config.yaml
horizontal_flip: false
encoder_inner_norm: false
decoder_activation: "silu"
decoder_blocks_per_level: 2
decoder_block: "basic"
residual_init: "scaled_by_depth"
beta1: 0.95
steps: 13100
batch_size: 256
warmup_steps: 650
weight_decay: 0.1
Rows from block 7 of the encoder of a small image VAE, named by matrix and row number. Rows with one number within an expert belong to one neuron, the router's apart. Each number is 128 + 32 x the weight over its row's rms, rounded and kept within 0 to 255. All counts start at 0. Numbers have three digits each.
Before each expert's rows are labels from the 100 images, of 14848, where the router gives the expert most weight on average: "responds to" is what is common among them. Only what is clearly more common there than usual is listed. The data: abstract colour fields from 500 small random pattern networks.
# router: slot weights (encoder.blocks.7.mlp.router.weight, 64x128, trained with AdamW), inputs 0-42
# up: expert up (encoder.blocks.7.mlp.up, 32x128x128), inputs 0-42
# down: expert down (encoder.blocks.7.mlp.down, 32x128x128, transposed), outputs 0-42

# expert 22
responds to: bright
router.44:047063113167172120138164138134155128119144080138120168116167161140163073100115184104164132108158145157156152091099130143057101133
router.45:174107136112143115146113157190134128100115123153096109158155117114133124096138123068146126122179120173105086098091135171174095097
up.0:216146172162106109075051152139133149093099175121145121098114079147159125099166080103102106104141095159141125153188101122106177101
down.0:088128145111103156123144133147135129142168119136156128127091164152168158164090122066057159126110149075106175109153133061143104099
up.1:119208127156160154099127148154114056126170161123142100229089084127138125128118120106102087134145179105093148147116132107095160164
down.1:116141163135144125161104141062201149153118124132066114122136158115089140099120151111116183141154026126127078079123133106113083083
up.2:090112092109185158174125152060087093157167132104110117154116179151135133148100086144066157120099152148122151112142161128099158096
down.2:151142160162120094121129119137116103163149113087104130092174051114176134157145139144101156155146100087097082186109166101196131134
up.3:152170191117143179138100111073150119119112089095148115126148164157106088129130170188156150131088132143114125121075152079151145170
down.3:038142153139162160159157174107124140179131151118118124120148118142175160138128135081132136122135123095123085194170106140068115143
up.4:090120165186129092126107090117135172125110173168103153081115075089149134172127177172164142126065171060158129121121102071089107148
down.4:143197097118178155126132122122119129152166112097177160195139148136100093124159120100164124148126157161128130118109097184093155143
up.5:139114118133180072125122086163069144101087156152125115180144139127088171125102133099116202150122046158115100123096142182170154130
down.5:124154127146078126129099141127149156107153078161180197104100108058162091130139152180156075079151148126125190179163100100126156122
up.6:151115111116203139198123145112127119152120159126169147113149111117135136106116054099100132142139103141146115069095136145107087135
down.6:103073173086048148105118166086154088064101106116149111134136101129133178151089077129139113126143124138133113129183105101193110110
up.7:129186103154122117140130079106086095074155174094176140115079145139156105121132072138084164141192107130117095145140103080055161096
down.7:103141210128100132079117073138109139092109079134104107148144125158126139112120111134061105127139152181135092092145141144181118072
up.8:140027125095151073116149108161126153091132164138077057166107137106149146089156106084151118096192119162137159167175107091165096142
down.8:077167113130137202153071138115195165106133084090158131067178121119177101160055135152117133191138107131097094167095155111110130138
up.9:099148156148149114137106114145126174087071175048117156133110135138180122081084126163124190206148148100142151140152104119078167146
down.9:114174155108152095153085173084163157090122119097102173133127117122109144140128087070102107080172152139097136063116080142107104103
up.10:145128102114136086091149125167125113145137170085119108119116150126175161130125114176126127150122034124097067069165108084122148119
down.10:098108124165082106154131104083111163138118064147148154089135132115107109100083155108185120129117209109122137144081113145140094128
up.11:165088100106067159083126139177132143152094121070105110157115073131155174150134091095051133085137118148101102197126105146132113108
down.11:056126157122142056190118123146153121129135071138082110124109147088120116090153146188131123144155089106116149111116129157123110156
up.12:123119110039154150192151080098167142104124133136178115086142184159137077100119066136113116190098130113152129144138190129104070106
down.12:117140130179129109109108122186074155169131128081097166142162125125083126172099180114108176168064128139119075159116087196159127105
up.13:179154159082160123186154135116104143119145161115161111076137085086130104114052154088133217091129127103146105171113141129145108129
down.13:088138135126028180130098032119133161134071065152078163164123146129165150174134112131097085160108117199115121127177171104140167154

# expert 17
responds to: mostly red; bright
router.34:058138128113117146134126132106143076147191039116123132176116143096105111069103169077110166159191094179119153197087158179107181120
router.35:073115125118145135113159122105141091115157057108134196153115106141141084141110154061133155141176148099149116133134119193105143148
up.0:121145115142060132175101125051095192096122156136080116109119113134131123113150106114091148133131115164159174137110128126147108068
down.0:107146207109107155123146125153129102164128138177093122141199167125136135165082100118117108115141125090115154098160108132113127137
up.1:064122162084103151165130099106166125149101137143156117136152126112123162102158084064131076125226116136126106129076139162152077132
down.1:091147130140093111153188163133122154148155078149128124100129152160114122160137187146155126108064112085164097167128147135076153126
up.2:104140118109171114168153115164119116061132159174183120102087143130092109133131135107121120099087159165128105162135126064138177145
down.2:159050113142073164101117104118141151124134133117115083138079115166135136158089107115120118174203108114126145069112117181129095139
up.3:083056112086096138163167101172117036120128122107094114114118060117123161084110177066062151136156180159154150124147145155104056119
down.3:093109166095088118140080134191058175167072088148163126139086144137115102166135106114126098092111136105152095098149161160144161089
up.4:184113140091120124063134111119130152053168171044075110098124107108119131066137084107131124107117131186148164160121169133116129110
down.4:038132148179140099106192123142161146141147137133171127107099163134151094194091139166108101160177145121143088172119084122149108110
up.5:170121157104132095119128048162131118121068128083130086104156104159046151135143067178132091065152161107172115118114120123112077117
down.5:114107134139175164122136167081122179110097108160152195153134152095119087131126141046090144133129132092102125170149176109170126118
up.6:189119119192136123100087105084142167105095136110144126150101176108110134130175113063126177114139117137103060105115173130121131104
down.6:083125088103102075075156132157134117119184109140146087128134141077135114183083100158098084139167146116176130104116145126112155123
up.7:171195107125162107163167153047097149157111133108108096087184085158127080117115152133085138157189122132095162159059161117143171166
down.7:057102115128144180166084080123133087129193124072179092198052135127112132087145161149127138138114134155163069132091122104111148138
up.8:127114084061090150177132123122107121144120073123122085095113125108100154187128137162072136095124129123088165039134109169146162110
down.8:136094146134135108146134122120178085117108070149073120132099166130169144179085129091145059140090149141127137181163128202111151136
up.9:153115117151089134108158072122055124176094127097135183170098119075079092137131092159178215115171104090142179172123157067128108166
down.9:169105141091113155190130149095107140186147152152167171115146163139067181145131098114133119101104110072147053082147101111196121219
up.10:129149150178125120186169083136094124095137116091148166132093104160076127116154117161132109131108160098104056148161122091151108158
down.10:142152059119148159130113179153108178141166143158146092123108129121164131127128135149158152107098093172170196048139146164106072062
up.11:146176175132148155196120127096077119109094185181141112153113176133160097155154112136101114157133134130081146137127155122201159108
down.11:114156095091134125150055109117145077170156174146155132124166101150109144154129156168084121088102166141134061091105104143092098116
up.12:136157097073164134171136100185167123137128081141175095123169158156166126141113118154160100178097184156108119156123110165109122122
down.12:060080152138091105118118193132098129046126133048090101071174157077072122173113102092117134190152131155105150126123146159181116127
up.13:171120109181136134050140135086147069186150156079143137170111123119151145114160067117112112081153089215114079154114143164111135092
down.13:075123055121097081097173124178161134117121118138115145115092184116112082107119175116166164115173098116185165131145130129121151133

# expert 4
responds to: fine detail
router.8:105135124165059138116058082114191098115097128148127074136115154115179173143089107150123104138135020163104103145097140106139072143
router.9:122120135162106118086101151121127139152099141128171111113088105112152147104213180087189085182148101139149152144179151119086133165
up.0:133155143166069142103109094064092137161105155093166159196141152182128140141068104103161116131132189174152079131114097081164090162
down.0:127164150083147195173154146170126099066162120106117096093144139078149099160187127165105155150067078114082176165139122127068115069
up.1:095147137135167156126104126159134051107061088097129107143173182119169137103149114140146127134155123061120160114107081184142135142
down.1:121135102159090130112160122128115077075116148098144164131079125123126129179113214086127114161166146184124128125170181166118100165
up.2:182104138125174164115173139166110124065107050126127093171127140114084207075105107103128080113140150145090088111119128144101094157
down.2:061105048177103102113086139125151117172129187168118141097156142118154127126093083122112143132172156176083162130158149115111137145
up.3:079118073182167173175142135101183087120130159135114067133179116094169137100134158080148154115093117122154087129114103162084131126
down.3:153142161087142133077109069122146104138157099187151198150144093122113120137102174120168136102177109113096109145108130166114141183
up.4:130181078125105138098206154124156146108139121105149203128151147125187153137150134082119101137114127103072098096175099178121166146
down.4:123075132148136109156143172126098130076113105130120122155135153182132123090160172137135194086144114157144117083113180122094106089
up.5:099201107113139109160152195126128132104172129154105087150125079083153132128101105130168173127102115151142127167142122092128142151
down.5:173081163094174159182090099075125175154152151111114166134099097134115147112131134141100117106128186096096137130132116163114117135
up.6:194161157167112143153137085148128133120101167149130103122152147102085126170197108173125170127154162125159119120099099109103113161
down.6:134085094088114145110155138116121114059102147153095121102145113112198116232068086132112123118081134138120154147119116140148114038
up.7:194169187161122112147126195128075090069145193107100130118081136092152133090115102130166141112099072156121151117149159191187139118
down.7:073093112124131203098123105137130110119117069169134143148115100157128153159088144178077093154202132128123135188117114116102136137
up.8:161102173098164108175157118186083098090160109177101128141124087097123107120096119090185176109134123101210095133194128100097129130
down.8:114144138156136092161118134078190107126171075145170172109161127125090137076176069165064105128136129089113099134081087171166110155
up.9:148043204138164142132103137114124161104148167127159109130148115127088066161104143093130084159128122121081133108151127140110129092
down.9:154125155092150100137157077108128112141098124097155195112137121119082218145122144137111180084112152093161169153120122111153146105
up.10:161116068096137145109088167118140138117148194115138149052177172113138140172135145118133142079158184065077168087169091168106172083
down.10:144117146080100057131187073114188106206150184156196117083092103146150157100128182112111123124142078147176158150155180080136091202
up.11:092155138148146139113116117130098175161140093085136126134127164183146095123132125086105170183172147163090137050136110092150159161
down.11:054092110118100147117121158165145092107166149108083149113136080125095150101114154130160170178160080112158080161176127123083050095
up.12:152146172108111182188128126120109110145168093125047131091065150086064103137112150108144147092194187108169174163147080103111115090
down.12:114190129123126124189100085146118094066150130152162088163110120130121155107168106149135098154112072146152140143121119148143100153
up.13:087119105115158143135117118127161151097157138180139101182103105185091140132129205074143102184175133147108205083111159172147125083
down.13:149062072130160066105118054181146143184099090124126133090147091109102124127113093129150127123106181161213112147083138087111125187

# expert 10
responds to: mostly blue
router.20:115129157131140103099125119139158101131110178115182086085108117110134125093206153068169104157131154120133131144182141126129166100
router.21:157142138130155112110100078120155158158164131068163090175066079123102125132126107145139092131159120148129106116210130050131123129
up.0:066103118131154123173152130175114136121129071072126104073119094104170213199106108146165183196184147098108166136155184149101177110
down.0:183153176154177150063099105102160172191166173141139088169132126103108125063155123149151114125142065135095142117102085164101078135
up.1:102160167165123074176054108172094198135095135124138177158171145140116135144114126096114101125134110131082139166089192115136089106
down.1:155115152071112143075190081097117136204164133119120113140079152154068177101157158132154170127085108148157121136122097127148155153
up.2:169095141090104095116132128063130142126119198135124131063161128154096098132132107161151141126134135111096128085105099159133150123
down.2:016148112081149158063107142170125130124174099159134139165120084109112149168056130153123122200187084134143139140171163142087042133
up.3:132114195102124109087150100126144127121111199144172135095146120170090118117126133203137140122120133095161133046116099123123169134
down.3:104123068052192127127172159077116131120151094090104130134096142100109090182141089100118145151190119091081087122128131099126065096
up.4:121121093097174146159136065121152158135125147175185102125172131116135113166127107123100102153122145098109010156075150112122042141
down.4:105140128148126166152125080099128088174099111085125128167124116113121066160164138169142099120116102158109194122124118179107108132
up.5:154154133117103099096126196111079108183132133087153140112099123179123143073101140185157121153159146144113077087137071159216135181
down.5:126120143186172174146118087107158120077123188149108156153138185165108105177078086106104170157114125127137176164205171073150099091
up.6:103125071122065123117120149229148125091197131149101080138078150186108094100130127187144170033143148147158148156124111132169142071
down.6:094115126178124103080108098137139161148096086149100123198134136152084138094147111115136158140160144078123099155053161118088089145
up.7:063146081127081108116125144169151141143104132142156093129139158110080124142192154077074085068142154191111098148146155135190143156
down.7:164146159073137165164184158132096129126162132087112131121159107156133125059099108132176194167158158149099109104101125150171100116
up.8:064113105193088126088117124153109182151077151151056114148110145103111110100146149118163075156206110101153093114148190098067116163
down.8:120166104062139136149117128137143143105094162167175082068191084097116126221104140168108145120088131178135137179142112122125196134
up.9:135152164106166112160125138149109110120125128075112113185122039166089110162134110181138104161079137179089126083172155124158061094
down.9:160104065133132118171090107105138152162150147147109152079137167098107109082064109060123136123152156122176133207103114132134132125
up.10:119131094077075152145151074086116176130141133161157119132095128098115150106144192144121102112157103078135105160090179104135102166
down.10:136134132044133186172132110100102125183118121090151113134208101115166125181127121128139048151080167108142179120117178119147180116
up.11:155095158125114159126147110117173152070099138133129132103138128097126158171140105043104133119140114153136163138110081159138097111
down.11:148165173094131181160118176108108047171172108117089184116123134184128157123083113185123129145167125117125065124140131099088132150
up.12:172153066072090165157161149094120160109119069181128156135100074045134109156099137198107114110143080157092118121094148072198126103
down.12:111147153077158158136116159175088131111157161119103040114149118191145107089123151114105131189138098099130119109130083158136112119
up.13:089141123151107168119104172128142174141146103115136159133077127109166143125104139146109125138127108156079083215132173079153125154
down.13:153111158119106094213178057119126120096124128112059101134146125181068160155181099130083178179126148055157111084163081081123109113